Rows from expert 0 of block 5, named by matrix and row number. Rows with one number belong to one neuron. Each number is 200 + 20 x the weight over its row's rms, rounded and kept within 0 to 999. All counts start at 0. After the name is the row's rms in percent of the matrix's.
# gate: expert gate (model.blocks.5.mlp.gate, 8x64x256), inputs 128-255
# up: expert up (model.blocks.5.mlp.up, 8x64x256), inputs 128-255
# down: expert down (model.blocks.5.mlp.down, 8x256x64, transposed), outputs 128-255
gate.36,143,202,200,201,190,198,200,209,203,249,200,209,191,207,200,225,199,200,235,197,237,178,213,203,200,202,277,204,203,215,279,217,197,209,199,207,200,200,198,200,201,200,203,210,225,214,198,189,194,204,125,193,215,199,200,200,195,201,201,196,220,175,194,204,182,249,206,199,204,200,200,211,189,206,199,193,198,194,227,167,200,200,197,214,200,186,146,204,200,195,198,202,187,199,199,202,197,200,187,200,208,199,200,200,197,200,200,195,200,200,254,189,198,199,200,222,201,282,223,205,196,193,208,205,217,200,200,200,207
gate.37,100,219,208,200,199,209,198,202,197,189,193,198,200,193,204,207,148,200,184,200,197,204,214,229,191,193,201,242,243,199,200,192,204,197,221,207,194,212,200,200,217,199,271,187,202,198,227,201,202,193,213,198,200,201,209,200,206,205,203,200,205,197,215,213,190,175,211,203,193,169,169,200,200,206,201,206,198,200,200,203,201,200,201,207,192,171,201,191,180,191,200,199,197,205,199,200,203,129,197,198,201,200,211,198,194,201,200,210,181,205,211,193,177,199,205,201,202,175,240,218,212,225,198,199,197,230,161,282,196
gate.38,074,183,201,199,200,193,201,197,193,209,200,197,209,173,196,206,202,196,194,197,199,200,199,202,195,198,200,193,200,200,193,200,199,180,201,200,200,203,206,204,206,201,205,173,198,191,200,199,200,200,208,200,181,201,176,200,201,203,220,200,226,200,196,204,186,194,262,198,198,200,221,185,200,198,134,201,189,202,198,197,201,186,187,209,197,172,198,203,185,205,204,197,199,203,192,194,199,208,201,210,184,190,208,191,199,200,205,197,205,209,209,200,222,198,192,196,192,209,198,196,201,208,206,199,208,201,204,443,194
gate.39,101,200,200,199,235,237,201,199,200,201,196,201,194,199,198,203,208,203,200,211,215,225,205,238,203,190,195,203,261,192,201,203,197,199,224,203,200,174,200,211,199,197,201,200,200,202,239,201,199,199,122,199,197,201,198,200,202,198,202,198,207,200,185,196,196,155,209,156,198,202,201,184,200,203,177,211,199,253,199,200,198,189,199,252,197,187,203,193,140,200,198,202,198,198,184,214,200,200,200,216,214,194,202,202,198,188,205,223,196,215,211,126,193,200,202,200,203,204,200,197,200,201,200,201,178,211,199,306,200
gate.40,095,200,162,201,201,198,204,144,199,167,211,196,201,246,197,184,217,197,200,205,146,197,237,243,169,167,200,175,213,201,189,197,167,198,208,180,201,200,193,205,133,198,231,196,200,143,209,200,202,204,194,200,208,200,233,126,205,184,201,116,154,225,198,204,192,197,203,184,202,195,200,201,193,200,207,210,203,195,166,194,202,200,195,196,209,229,199,204,237,202,201,206,342,202,201,196,206,209,201,200,192,219,201,199,199,196,202,195,205,199,216,187,239,186,179,195,200,179,198,201,202,197,200,198,203,197,221,195,200
gate.41,125,138,196,192,203,195,241,202,203,198,201,195,214,201,194,191,202,235,200,213,198,200,198,200,198,211,200,203,216,210,175,165,195,201,151,205,186,200,218,195,199,200,196,175,270,214,207,205,226,191,189,116,200,212,221,199,200,181,202,196,212,162,200,262,140,217,194,204,201,221,202,205,194,213,198,207,203,233,195,200,199,199,200,203,199,210,182,200,202,204,199,195,202,202,199,200,201,200,202,198,200,234,205,180,225,199,187,219,204,203,203,180,201,214,218,220,200,200,198,200,201,155,216,195,200,200,210,190,206
gate.42,072,203,196,200,200,179,190,226,204,191,205,224,207,199,200,200,199,199,124,197,200,205,170,203,199,193,200,187,207,202,205,179,201,215,203,199,200,199,200,206,199,200,202,173,195,197,187,206,199,205,200,200,201,222,178,200,224,157,201,209,156,200,199,202,196,217,209,200,211,163,202,202,176,231,269,215,84,203,189,202,197,219,214,202,188,209,200,197,200,202,202,201,229,203,197,193,199,126,199,197,197,215,187,200,186,191,197,194,205,211,186,196,188,209,204,196,217,201,197,196,220,202,204,217,204,154,228,203,199
gate.43,090,179,190,182,197,206,211,208,200,205,185,200,135,217,198,202,223,200,186,205,203,200,200,167,212,207,195,188,202,202,204,201,170,159,184,194,187,201,198,240,169,191,197,168,211,199,207,178,184,232,192,199,199,197,199,200,194,199,218,189,200,240,204,200,122,190,212,197,202,217,208,189,174,205,182,193,196,202,200,200,192,213,199,198,197,202,204,194,202,201,198,200,203,205,198,201,321,203,221,187,198,197,191,200,202,175,189,196,187,197,225,175,204,201,251,209,210,201,204,200,200,199,169,206,204,225,226,192,209
gate.44,083,194,199,197,192,203,200,203,200,202,200,203,203,198,198,198,187,190,201,238,200,189,210,204,200,201,200,206,206,203,177,214,197,204,207,215,197,200,155,200,199,205,212,171,199,202,201,181,227,202,200,206,199,201,200,202,192,171,190,200,230,255,207,200,202,201,199,208,238,201,203,202,199,204,190,192,204,199,169,196,200,278,200,206,200,200,214,197,195,195,199,200,211,219,206,172,180,155,264,201,231,203,201,188,198,176,201,200,208,180,197,203,204,201,203,195,181,196,199,200,208,198,196,181,200,77,215,201,200
gate.45,110,173,206,200,206,196,215,200,200,200,190,199,183,200,198,199,197,221,257,201,199,189,200,207,201,201,194,174,206,199,194,200,203,81,151,198,196,198,201,243,208,198,200,198,227,208,189,197,203,200,204,240,206,200,206,184,200,223,207,199,214,194,171,204,92,251,199,208,199,216,202,199,183,187,203,199,202,202,201,209,208,201,198,198,199,208,241,198,202,256,246,187,205,199,185,198,197,210,205,200,204,213,236,201,190,151,214,191,198,198,200,201,210,200,233,200,213,202,208,166,206,194,201,175,184,200,211,201,159
gate.46,076,201,200,197,215,202,197,204,177,200,192,211,205,206,201,207,193,234,180,200,198,201,202,203,197,286,200,198,240,198,215,229,205,209,210,197,201,200,165,214,195,198,200,201,202,187,245,203,197,206,198,172,196,204,188,194,204,208,200,198,195,200,219,148,207,202,197,194,263,196,201,203,191,200,201,230,181,205,199,219,211,200,204,202,211,198,203,176,200,210,201,191,223,189,198,200,218,300,189,213,191,200,215,150,189,200,204,200,194,186,206,208,192,217,202,198,203,195,214,199,206,200,206,193,209,197,207,199,196
gate.47,060,200,205,202,191,201,200,152,192,200,216,165,293,188,232,204,210,224,153,216,203,202,200,208,211,213,199,223,205,202,198,219,203,199,198,201,179,204,201,204,198,213,203,231,199,187,183,221,178,200,190,225,197,195,200,205,200,209,195,178,169,200,257,191,131,197,202,196,247,179,218,203,194,201,198,205,202,213,198,202,203,260,144,222,192,201,200,204,181,189,200,197,196,292,200,159,202,203,195,200,199,186,194,201,199,206,210,196,206,118,195,184,187,200,197,199,246,213,217,190,230,203,155,182,199,202,213,202,193
gate.48,081,203,200,201,200,196,201,198,250,204,201,198,238,200,203,200,200,197,246,193,173,185,182,200,200,210,213,203,206,208,208,227,215,200,194,199,201,179,200,220,215,231,236,201,203,200,222,197,200,200,201,200,199,195,201,203,222,204,294,208,198,199,192,200,201,245,201,198,203,203,200,145,207,202,204,197,198,202,178,199,197,199,226,252,239,181,203,196,200,196,255,200,202,200,201,200,198,200,195,201,200,207,212,195,201,209,203,200,200,222,199,198,244,202,226,246,200,219,200,199,195,193,183,198,203,203,197,189,203
gate.49,156,195,214,198,204,187,169,150,204,201,229,204,198,201,199,200,198,200,283,205,198,197,201,196,193,210,213,201,203,203,202,200,200,179,207,213,201,198,200,217,229,216,200,200,120,195,200,200,199,190,196,245,196,199,145,179,201,198,201,200,151,222,209,200,199,216,211,170,201,195,200,213,200,194,203,193,195,212,190,201,121,200,189,202,203,201,120,206,202,196,195,195,198,223,202,211,213,228,199,197,223,201,247,199,172,196,200,202,195,208,205,201,201,200,202,201,201,244,199,208,200,200,138,202,218,199,210,198,202
gate.50,080,200,202,202,202,200,198,200,202,184,201,173,193,196,205,218,197,199,206,201,199,200,164,173,199,203,224,205,205,164,211,214,213,180,212,200,202,112,83,202,191,200,201,99,200,184,201,134,202,202,201,193,197,202,200,199,202,256,140,209,205,203,198,200,210,188,203,205,244,200,200,194,198,221,199,202,178,187,200,201,200,204,199,206,195,201,180,209,209,205,198,154,216,266,168,200,199,200,197,200,193,202,198,205,208,211,198,198,205,153,197,199,198,179,200,199,200,198,186,199,204,199,199,203,201,191,197,176,218
gate.51,072,172,198,200,218,203,274,199,200,200,196,201,197,212,200,196,200,205,203,192,199,197,194,223,161,192,209,200,204,199,200,198,200,166,192,202,196,200,190,188,209,166,201,202,200,149,197,139,211,182,226,219,215,201,199,199,194,200,185,246,206,198,200,168,202,214,204,146,178,199,201,220,202,199,187,243,279,197,202,202,193,180,195,203,218,196,214,200,183,192,202,192,192,198,199,181,201,185,201,199,200,275,200,194,190,193,201,179,217,236,204,193,203,173,207,200,186,200,199,187,193,199,218,199,202,181,191,179,186
gate.52,093,202,199,210,196,199,195,200,200,197,208,197,143,220,199,194,210,199,203,200,199,197,189,200,202,187,197,187,218,199,208,201,199,196,182,142,208,203,204,232,167,199,163,198,203,195,201,301,208,209,189,200,172,202,206,238,215,165,196,206,200,200,200,200,200,196,200,197,188,240,204,200,186,207,201,186,189,158,215,201,189,197,203,203,202,207,198,204,199,206,200,186,205,200,198,197,243,201,203,196,198,197,153,195,213,206,184,214,204,215,200,200,200,199,201,197,189,200,148,198,199,205,209,197,214,196,200,200,181
gate.53,093,249,200,218,195,215,200,208,165,211,200,198,158,193,173,197,194,172,210,185,175,198,202,198,194,201,199,211,200,218,167,202,194,224,174,216,202,200,200,228,200,214,185,199,160,207,200,210,181,203,76,196,162,197,179,220,200,236,203,224,191,207,200,205,184,187,221,199,198,207,200,183,200,196,216,189,197,200,214,172,199,192,191,195,211,200,178,196,199,199,199,221,182,199,188,191,174,204,212,222,204,189,204,214,200,199,246,197,193,199,199,202,195,203,202,96,209,175,200,194,196,149,200,193,203,198,184,200,200
up.36,126,224,163,201,200,198,199,201,209,241,199,204,209,201,197,209,197,206,222,194,199,190,202,202,178,202,318,200,196,193,262,216,196,205,183,200,200,202,214,199,205,192,199,202,206,204,199,184,200,202,178,149,214,200,233,192,196,200,202,200,212,199,200,200,184,213,199,199,197,202,200,204,182,207,184,189,192,200,242,186,172,198,206,205,194,196,146,211,200,200,245,205,191,204,213,204,196,200,189,201,201,201,188,205,200,204,175,200,201,183,205,192,198,197,204,202,218,319,199,200,208,188,221,202,221,199,209,202,199
up.37,096,199,184,197,192,193,200,198,193,203,205,207,199,182,193,181,200,200,203,182,200,198,163,198,197,198,201,220,91,207,200,186,204,201,181,189,204,172,194,199,198,191,191,184,200,203,201,188,211,192,200,200,194,192,201,202,185,202,200,176,198,208,205,184,202,251,173,187,211,201,223,240,205,187,203,196,206,197,199,197,192,201,203,208,197,269,198,208,201,204,202,201,196,202,229,200,200,198,200,205,254,199,200,201,223,182,200,200,223,200,200,193,217,186,208,199,201,197,192,200,195,194,208,204,201,250,200,162,200
up.38,075,214,198,197,200,202,200,202,216,192,198,203,186,227,206,191,200,203,204,201,165,180,203,198,204,201,200,209,201,202,209,200,198,216,202,199,200,193,165,199,196,200,193,214,201,210,201,200,218,200,197,207,211,198,212,199,200,200,187,198,198,199,204,189,203,221,164,209,200,202,206,200,200,200,198,200,205,197,200,200,199,208,215,197,198,204,202,195,205,194,196,199,200,195,204,229,194,198,199,181,202,207,193,216,203,200,183,212,195,191,191,201,179,205,207,200,197,195,201,214,204,195,199,201,183,198,202,0,206
up.39,097,221,200,199,216,198,200,204,200,216,209,200,227,200,199,198,196,179,201,184,189,171,159,198,180,212,201,200,202,202,201,196,200,200,179,218,198,314,200,198,203,198,202,198,200,199,201,191,208,195,247,196,198,200,200,200,199,212,191,200,168,200,208,221,205,233,195,195,200,201,197,217,201,200,209,198,201,200,201,200,215,200,200,200,198,200,195,206,207,200,201,200,200,203,108,199,259,202,200,199,209,206,199,188,209,200,199,199,198,198,200,197,200,203,173,199,171,199,200,203,200,200,199,195,200,192,203,99,201
up.40,087,194,209,195,196,204,197,248,201,223,195,195,199,192,205,204,197,195,200,200,275,204,182,196,215,213,202,214,189,201,206,202,271,202,198,207,199,211,201,194,294,213,170,201,197,264,193,199,194,197,201,200,191,199,179,227,197,219,199,239,200,171,201,191,204,211,199,204,202,201,201,200,199,198,188,183,199,209,218,200,199,200,210,203,196,164,291,201,173,199,199,192,83,200,191,200,199,200,198,202,209,183,201,203,200,207,213,223,199,200,192,224,162,213,202,219,196,217,201,164,200,205,199,204,198,203,157,212,192
up.41,129,191,200,197,201,186,197,202,200,192,203,160,200,200,188,191,200,249,210,209,227,199,200,200,200,175,153,193,201,202,137,174,198,187,122,195,201,200,214,200,199,200,197,202,204,200,185,205,211,199,199,79,208,201,204,198,210,191,177,201,195,178,225,200,176,201,194,225,199,235,201,200,200,201,198,110,177,202,200,227,248,198,200,199,198,199,195,199,201,199,198,201,198,202,200,199,196,248,203,199,214,215,204,200,203,196,197,201,200,207,185,158,192,235,210,212,199,179,200,237,207,179,200,197,210,201,210,199,200
up.42,079,213,190,203,200,197,179,200,205,199,192,204,200,201,200,196,200,196,98,184,166,197,202,201,201,200,204,197,193,203,201,171,198,201,199,198,226,209,199,219,200,199,200,199,208,199,189,205,191,205,200,200,202,200,196,199,201,201,201,207,66,200,199,199,199,216,215,199,214,157,200,214,190,226,241,206,67,201,210,183,196,214,243,194,189,210,196,211,218,204,203,200,220,201,202,194,227,200,202,206,192,200,197,196,200,195,197,197,211,196,189,217,202,200,204,200,203,200,199,199,205,202,229,199,194,186,214,201,199
up.43,107,208,154,193,207,200,200,200,199,202,201,200,205,200,212,174,184,192,199,194,187,204,240,240,181,193,180,199,190,175,198,201,222,199,153,197,186,200,198,200,204,186,203,300,200,224,199,200,214,144,205,206,200,220,196,197,201,183,200,204,175,198,180,201,194,204,200,199,218,166,198,204,225,191,200,213,201,200,257,201,203,192,255,200,192,200,188,199,200,202,201,196,206,202,202,199,185,200,195,206,200,282,293,218,200,205,213,221,205,283,201,213,200,198,190,209,164,218,201,200,200,201,200,187,198,186,185,199,186
up.44,090,207,210,201,216,200,198,186,200,197,196,204,200,201,204,200,200,200,200,198,186,204,121,200,198,207,204,201,183,196,197,194,225,208,189,204,198,200,200,196,202,128,203,211,219,206,213,196,191,199,200,133,200,202,200,198,190,201,196,208,196,203,200,208,207,203,222,199,218,200,199,201,198,198,198,199,200,218,197,203,198,194,210,204,196,187,200,207,254,200,200,203,200,201,264,206,205,145,193,144,124,197,205,219,199,200,197,194,218,184,246,197,203,198,200,201,212,200,200,198,166,192,192,199,200,212,203,138,197
up.45,119,201,223,210,210,186,222,204,201,199,197,209,201,203,198,200,169,220,219,203,198,191,199,211,200,200,199,200,200,200,200,200,201,121,113,215,190,198,200,232,200,184,200,200,200,200,172,199,205,200,204,257,201,200,201,194,198,204,207,225,201,200,200,202,147,257,196,200,198,215,201,205,181,193,200,229,204,203,200,204,234,198,202,189,196,202,239,200,200,279,234,202,205,200,193,199,174,205,200,200,216,241,243,200,200,183,221,199,198,200,200,185,201,201,241,169,206,200,230,147,200,194,258,187,194,201,209,209,146
up.46,075,200,201,201,193,190,200,189,241,205,209,187,177,199,200,195,210,104,266,201,198,198,199,198,200,127,203,208,186,204,152,185,197,200,191,221,201,200,232,186,204,203,201,201,199,198,157,194,198,193,202,212,202,198,208,200,127,200,199,200,200,200,200,254,190,199,201,201,170,246,200,195,200,197,191,190,202,199,203,187,199,193,192,194,189,206,194,224,211,194,200,248,191,202,201,200,188,123,215,194,206,201,198,225,201,201,190,200,204,221,198,202,226,199,179,202,197,216,199,201,189,198,192,207,163,183,198,209,209
up.47,127,203,199,200,224,199,185,200,206,197,186,205,205,135,200,299,200,215,202,191,208,220,211,222,200,191,208,202,196,201,151,200,208,200,200,227,200,138,202,217,199,200,177,266,201,199,200,201,200,224,228,199,200,201,190,204,189,204,205,203,201,200,198,200,201,182,174,200,199,185,205,200,200,198,195,208,163,189,213,201,220,175,271,227,211,199,205,200,206,197,172,234,206,200,201,210,204,199,193,197,198,199,202,193,191,210,217,207,141,146,224,218,232,224,267,204,194,193,147,186,200,202,220,191,191,204,200,156,196
up.48,070,195,200,191,200,208,197,191,185,160,168,208,191,197,260,200,200,211,156,200,231,208,200,200,197,185,193,198,183,184,164,183,152,203,216,199,207,201,201,184,192,123,132,193,198,198,197,201,198,201,196,200,202,201,200,190,139,190,194,197,203,200,201,201,210,200,194,205,195,200,206,212,196,196,190,202,200,199,235,212,202,199,201,200,198,218,200,199,210,202,158,198,202,198,199,201,201,196,203,199,199,196,179,216,199,201,197,199,201,173,200,192,193,199,164,175,198,152,225,197,200,208,214,200,197,195,205,211,200
up.49,129,200,190,193,200,200,246,292,197,198,139,197,196,201,201,200,196,198,126,196,235,199,201,197,195,196,198,201,199,190,196,213,200,215,200,193,202,195,179,183,167,188,202,199,251,209,201,196,200,203,199,156,221,198,237,210,198,213,199,195,273,184,189,199,198,201,208,202,202,207,211,201,197,201,204,218,204,196,201,212,295,202,201,192,193,184,247,201,198,197,209,210,200,183,202,174,195,199,217,210,194,195,149,201,205,192,200,180,212,198,200,205,218,206,198,203,193,136,200,195,201,201,228,200,198,201,203,204,198
up.50,076,203,213,203,195,219,196,199,217,191,211,196,200,175,202,223,199,203,205,205,200,202,213,200,201,129,189,196,201,199,196,231,194,215,198,197,204,219,198,249,208,199,190,198,198,190,202,199,200,203,187,220,199,167,188,223,203,196,276,195,215,153,193,199,203,207,201,188,179,204,200,172,194,184,205,204,207,210,191,200,191,205,185,190,200,199,201,196,197,201,191,243,194,200,201,199,192,203,172,220,219,192,116,217,198,177,218,206,199,215,200,202,183,200,200,201,191,218,159,204,209,181,176,184,199,205,201,199,199
up.51,076,206,200,202,198,196,128,207,218,202,213,268,221,217,220,194,199,202,177,224,229,194,180,196,222,217,201,201,204,191,204,191,198,211,201,228,202,202,207,174,195,269,269,198,199,222,200,212,184,213,184,199,195,204,201,199,200,199,209,194,201,217,184,221,198,204,200,207,204,174,200,203,205,199,200,200,110,185,152,184,207,298,200,193,203,241,192,180,203,200,203,204,200,202,199,229,198,207,202,193,200,166,201,195,202,201,200,201,199,200,200,200,198,209,185,202,204,200,200,204,200,203,172,211,200,206,200,198,211
up.52,110,201,201,192,207,193,200,200,187,227,197,202,265,198,200,199,182,206,187,204,216,197,209,202,145,240,203,201,189,222,202,199,218,208,201,318,184,121,208,200,216,200,196,192,199,202,198,159,177,200,207,200,204,198,181,199,186,210,248,191,200,196,211,181,197,205,200,201,201,108,179,202,200,198,200,204,241,230,196,199,196,205,200,201,200,194,203,145,203,200,199,208,188,212,249,201,197,201,194,204,200,200,206,201,192,201,209,199,188,188,201,200,198,197,212,200,199,199,203,198,200,197,166,208,179,201,202,239,209
up.53,121,200,172,198,200,192,200,209,185,198,208,242,200,151,200,199,201,203,194,200,216,199,200,154,234,199,238,188,200,202,200,178,196,199,203,173,201,200,197,203,156,201,201,194,222,200,154,206,198,241,200,207,209,199,203,154,219,200,223,198,217,203,197,202,200,215,200,195,201,190,232,209,201,197,200,209,187,202,201,282,190,205,200,197,204,200,200,203,199,191,183,187,199,185,197,199,175,204,224,200,213,206,200,203,214,194,199,203,199,200,182,206,204,208,197,203,194,200,196,200,201,201,200,183,121,182,202,204,199
down.36,106,203,198,221,201,196,197,181,203,198,194,200,201,195,204,198,201,200,202,177,196,200,202,196,204,209,199,204,196,198,205,199,155,221,200,206,200,199,194,231,200,199,232,192,239,198,202,175,194,198,201,210,215,186,207,204,198,203,200,232,207,200,213,142,200,226,204,232,200,209,200,201,225,199,206,202,215,159,192,202,198,200,200,200,203,200,200,200,200,199,195,201,159,227,201,185,199,199,222,196,204,199,180,202,206,200,195,249,198,200,185,195,204,202,195,202,199,205,205,206,139,203,199,244,199,202,184,200,200
down.37,099,213,197,211,201,200,200,204,198,199,202,199,192,200,197,188,202,205,199,201,202,224,359,201,208,200,200,219,183,175,201,198,215,142,280,200,222,136,200,199,200,198,202,192,196,212,200,203,200,202,200,202,197,207,201,198,269,206,221,216,200,198,199,200,200,97,191,199,222,197,186,200,200,200,197,200,200,200,192,202,200,201,196,193,201,199,198,227,204,192,200,196,190,183,215,200,202,199,194,217,212,205,198,230,200,199,200,201,179,201,195,201,197,200,200,196,200,203,191,198,195,202,200,195,199,201,200,198,200
down.38,102,200,200,204,199,198,185,198,204,201,197,202,212,194,227,197,149,203,201,198,194,175,199,213,204,201,200,201,91,200,200,200,201,200,184,193,229,199,154,200,200,200,208,202,199,209,211,186,200,196,201,202,203,196,201,199,189,200,200,200,205,201,199,215,186,276,218,178,200,200,144,193,182,200,194,200,98,176,191,218,224,201,200,200,182,201,201,219,238,200,199,243,201,197,215,200,197,200,204,188,167,204,202,202,200,168,194,202,108,200,210,206,200,199,219,195,199,202,205,202,197,203,196,202,201,204,249,212,200
down.39,089,220,202,200,197,200,208,202,256,200,203,180,184,227,134,236,197,202,200,229,202,199,228,205,199,197,203,196,151,191,225,198,173,201,207,221,166,258,200,200,197,205,49,197,193,202,199,201,222,198,200,189,217,200,200,179,198,207,199,196,190,198,199,188,200,198,232,213,204,202,245,201,201,216,202,200,201,200,201,208,194,200,201,200,200,213,199,205,206,200,198,200,209,200,114,200,206,201,204,230,200,209,202,202,201,194,200,200,253,180,203,201,214,205,199,202,197,197,158,199,200,203,200,201,199,205,201,166,205
down.40,099,200,190,200,207,201,221,211,192,144,200,194,212,200,152,198,193,186,171,202,289,186,198,200,174,202,200,201,198,200,214,190,222,207,201,197,201,200,164,197,163,199,204,198,200,236,182,198,201,169,202,203,179,277,208,189,176,200,202,201,178,164,200,200,200,229,203,202,169,200,200,193,199,203,200,199,226,211,207,190,190,200,195,200,198,185,157,200,201,200,209,209,199,200,188,198,205,205,201,203,200,198,200,166,200,200,199,199,200,194,199,206,206,195,196,262,117,198,226,207,200,199,195,204,208,198,204,201,231
down.41,093,238,207,160,202,196,199,241,200,196,186,170,206,200,181,202,172,200,180,244,204,216,198,191,241,198,191,170,194,214,200,197,242,200,193,182,203,200,171,201,213,241,209,256,188,194,194,200,199,200,210,192,119,200,210,200,198,195,199,195,183,211,215,200,209,205,201,202,187,209,200,195,192,187,218,193,201,200,203,215,203,204,200,200,199,159,152,204,198,189,199,199,188,198,196,172,206,217,198,201,230,179,202,206,202,190,200,189,219,204,200,195,198,266,200,199,162,212,200,214,168,182,148,201,201,198,191,200,229
down.42,083,243,200,203,216,199,201,184,181,200,202,209,173,210,200,213,200,195,264,197,199,201,230,201,156,197,204,198,237,207,199,204,201,204,191,165,204,122,200,206,200,193,200,222,247,196,228,200,197,162,171,201,198,200,186,201,201,171,199,215,143,132,199,183,225,187,200,201,211,202,202,196,200,168,207,309,235,189,201,168,202,201,201,199,206,197,213,203,199,196,195,205,181,200,190,200,175,217,195,201,136,200,200,206,204,196,217,194,205,222,216,185,196,236,214,202,198,183,197,200,197,200,200,204,202,240,201,204,182
down.43,086,200,200,215,225,213,190,191,185,201,210,202,195,185,196,201,201,202,186,200,197,198,206,200,200,199,200,200,195,175,83,200,200,180,246,200,211,199,198,131,219,202,201,193,177,217,180,209,200,247,194,158,199,203,199,161,199,196,191,200,193,238,156,196,199,203,189,178,202,193,217,149,189,151,198,237,272,200,189,200,203,201,203,205,201,200,221,189,222,145,224,203,208,202,186,198,199,196,200,210,200,198,187,144,200,194,201,211,198,163,185,192,230,230,177,192,211,218,203,166,280,171,151,188,173,205,197,202,199
down.44,083,201,203,204,165,206,207,204,200,216,199,204,202,206,199,245,154,181,201,206,207,196,171,200,199,201,200,163,199,200,214,204,212,192,264,200,200,196,203,200,191,200,208,202,202,200,204,199,200,201,211,147,221,227,206,200,183,171,202,196,200,199,200,199,199,199,194,203,201,199,186,212,202,199,185,211,187,200,201,201,177,192,202,168,198,211,223,203,198,199,180,192,244,193,195,200,193,202,184,195,202,206,210,199,197,200,201,186,204,201,212,201,204,186,189,200,200,158,204,274,201,206,200,199,199,315,250,202,213
down.45,114,201,201,279,212,180,200,164,198,200,200,200,204,200,201,203,196,204,175,199,194,202,192,239,200,156,199,160,200,200,169,200,203,150,173,192,175,206,185,212,220,99,167,202,200,196,200,214,199,204,202,178,199,198,212,201,205,188,201,197,176,202,190,199,220,233,201,198,190,243,199,228,199,206,195,208,220,146,196,200,183,195,200,200,161,219,220,202,217,195,199,201,200,206,200,212,200,200,201,197,202,201,201,199,200,194,199,236,198,211,202,181,209,206,257,178,253,225,155,197,246,197,95,189,207,200,213,205,180
down.46,093,210,200,174,272,196,200,200,215,204,164,194,201,208,203,216,147,211,215,199,193,199,200,177,144,201,182,178,209,207,223,200,213,208,193,200,206,205,199,211,196,208,200,197,209,200,214,189,200,200,199,205,195,203,200,200,207,232,202,201,133,206,200,188,169,200,199,197,196,202,157,199,194,205,194,206,123,202,204,209,199,217,230,201,201,200,207,183,191,194,197,200,200,215,266,217,201,185,204,199,208,218,202,202,200,199,241,202,204,193,204,193,199,196,202,203,194,201,212,199,200,202,189,200,131,203,198,201,159
down.47,118,196,200,199,200,210,215,200,197,171,198,200,202,205,204,172,215,203,208,201,187,204,216,200,209,221,200,202,205,200,190,200,197,220,195,198,202,195,195,199,201,111,200,343,190,208,201,216,198,191,203,197,199,200,201,191,206,207,162,167,209,203,186,201,187,203,207,204,199,197,213,131,198,200,199,204,216,204,180,202,203,221,199,281,202,201,192,225,200,194,192,198,199,220,142,224,208,201,211,199,207,205,194,200,199,198,200,201,197,200,203,196,196,195,201,154,196,162,191,201,205,255,189,249,200,200,213,229,201
down.48,081,201,200,201,106,184,200,191,188,226,183,201,198,203,200,195,196,196,151,207,181,196,191,199,199,236,209,201,200,198,202,234,197,200,129,171,195,216,206,200,184,238,174,215,206,200,195,202,200,202,212,204,200,155,214,197,199,204,199,197,216,200,198,225,168,213,206,215,188,203,199,189,205,198,201,203,201,204,153,224,274,231,209,210,222,195,197,211,222,187,203,186,201,191,200,164,205,201,242,201,201,200,191,158,202,201,179,165,194,199,204,211,202,203,179,198,200,200,206,185,178,183,204,205,198,180,172,199,246
down.49,107,208,199,154,212,202,199,159,201,203,200,115,199,221,221,200,217,202,216,190,199,174,210,198,199,204,158,197,202,200,195,219,254,196,205,197,189,200,248,201,205,209,197,182,204,173,222,244,184,200,227,200,181,215,199,195,204,200,201,165,166,234,200,184,201,163,203,223,215,190,201,199,201,194,212,178,206,206,194,200,196,263,201,195,205,200,231,185,195,196,217,200,182,210,201,215,200,214,202,186,194,203,245,158,199,200,215,254,177,203,212,205,198,159,212,216,206,208,198,202,182,244,179,200,204,202,216,194,199
down.50,091,168,228,191,200,186,208,209,202,180,195,186,202,200,193,202,202,201,192,200,268,201,207,188,206,196,198,168,203,199,226,199,172,191,198,209,205,111,184,194,156,196,208,196,189,178,200,211,207,197,193,203,213,224,215,210,218,201,206,234,220,202,204,184,228,201,206,200,90,233,185,202,195,201,200,200,200,199,211,169,205,186,191,199,197,193,222,193,199,195,201,198,154,202,199,215,206,204,200,197,199,198,212,199,195,213,164,200,205,197,199,194,198,205,188,234,201,200,200,208,188,260,199,211,200,198,201,201,204
down.51,102,196,199,199,191,207,202,180,201,206,212,193,160,201,245,194,199,194,254,199,199,199,192,205,200,194,209,202,199,199,204,182,200,198,188,184,199,200,204,199,197,200,202,201,211,209,201,196,218,231,174,200,200,200,206,200,192,196,190,212,207,201,205,200,202,199,195,193,177,206,213,210,197,203,204,200,200,197,202,199,193,198,212,200,220,199,208,200,213,214,197,198,204,200,206,145,198,205,259,200,199,207,188,196,206,200,203,197,207,200,218,221,221,195,200,183,200,200,191,228,147,204,199,200,200,146,195,201,201
down.52,097,202,198,175,201,199,200,204,198,205,172,217,197,199,203,202,201,185,201,173,200,220,200,214,200,200,174,199,202,198,203,200,204,200,195,214,201,202,167,193,178,185,202,189,200,197,199,184,224,200,200,161,201,200,179,292,196,149,197,199,200,202,199,199,200,201,203,172,200,206,199,194,221,201,198,201,221,259,198,200,156,196,203,219,202,200,277,202,167,201,201,200,200,190,246,193,202,201,202,203,198,197,200,199,204,233,211,171,205,196,201,217,191,120,201,193,202,213,195,237,206,203,165,218,196,198,184,216,200
down.53,108,200,199,217,201,162,185,221,180,202,201,201,212,201,237,206,209,207,216,194,172,194,189,190,177,206,199,262,202,200,238,222,235,204,218,199,199,203,176,212,173,196,197,203,192,199,150,200,200,201,32,197,205,200,198,207,183,202,199,201,201,201,199,201,180,233,198,206,200,194,179,239,183,200,202,195,151,205,199,192,210,210,204,257,200,198,199,199,200,200,195,191,184,167,202,200,201,188,211,205,199,210,199,186,197,204,166,197,194,200,197,202,186,200,181,203,199,242,164,191,197,218,196,188,217,210,204,230,215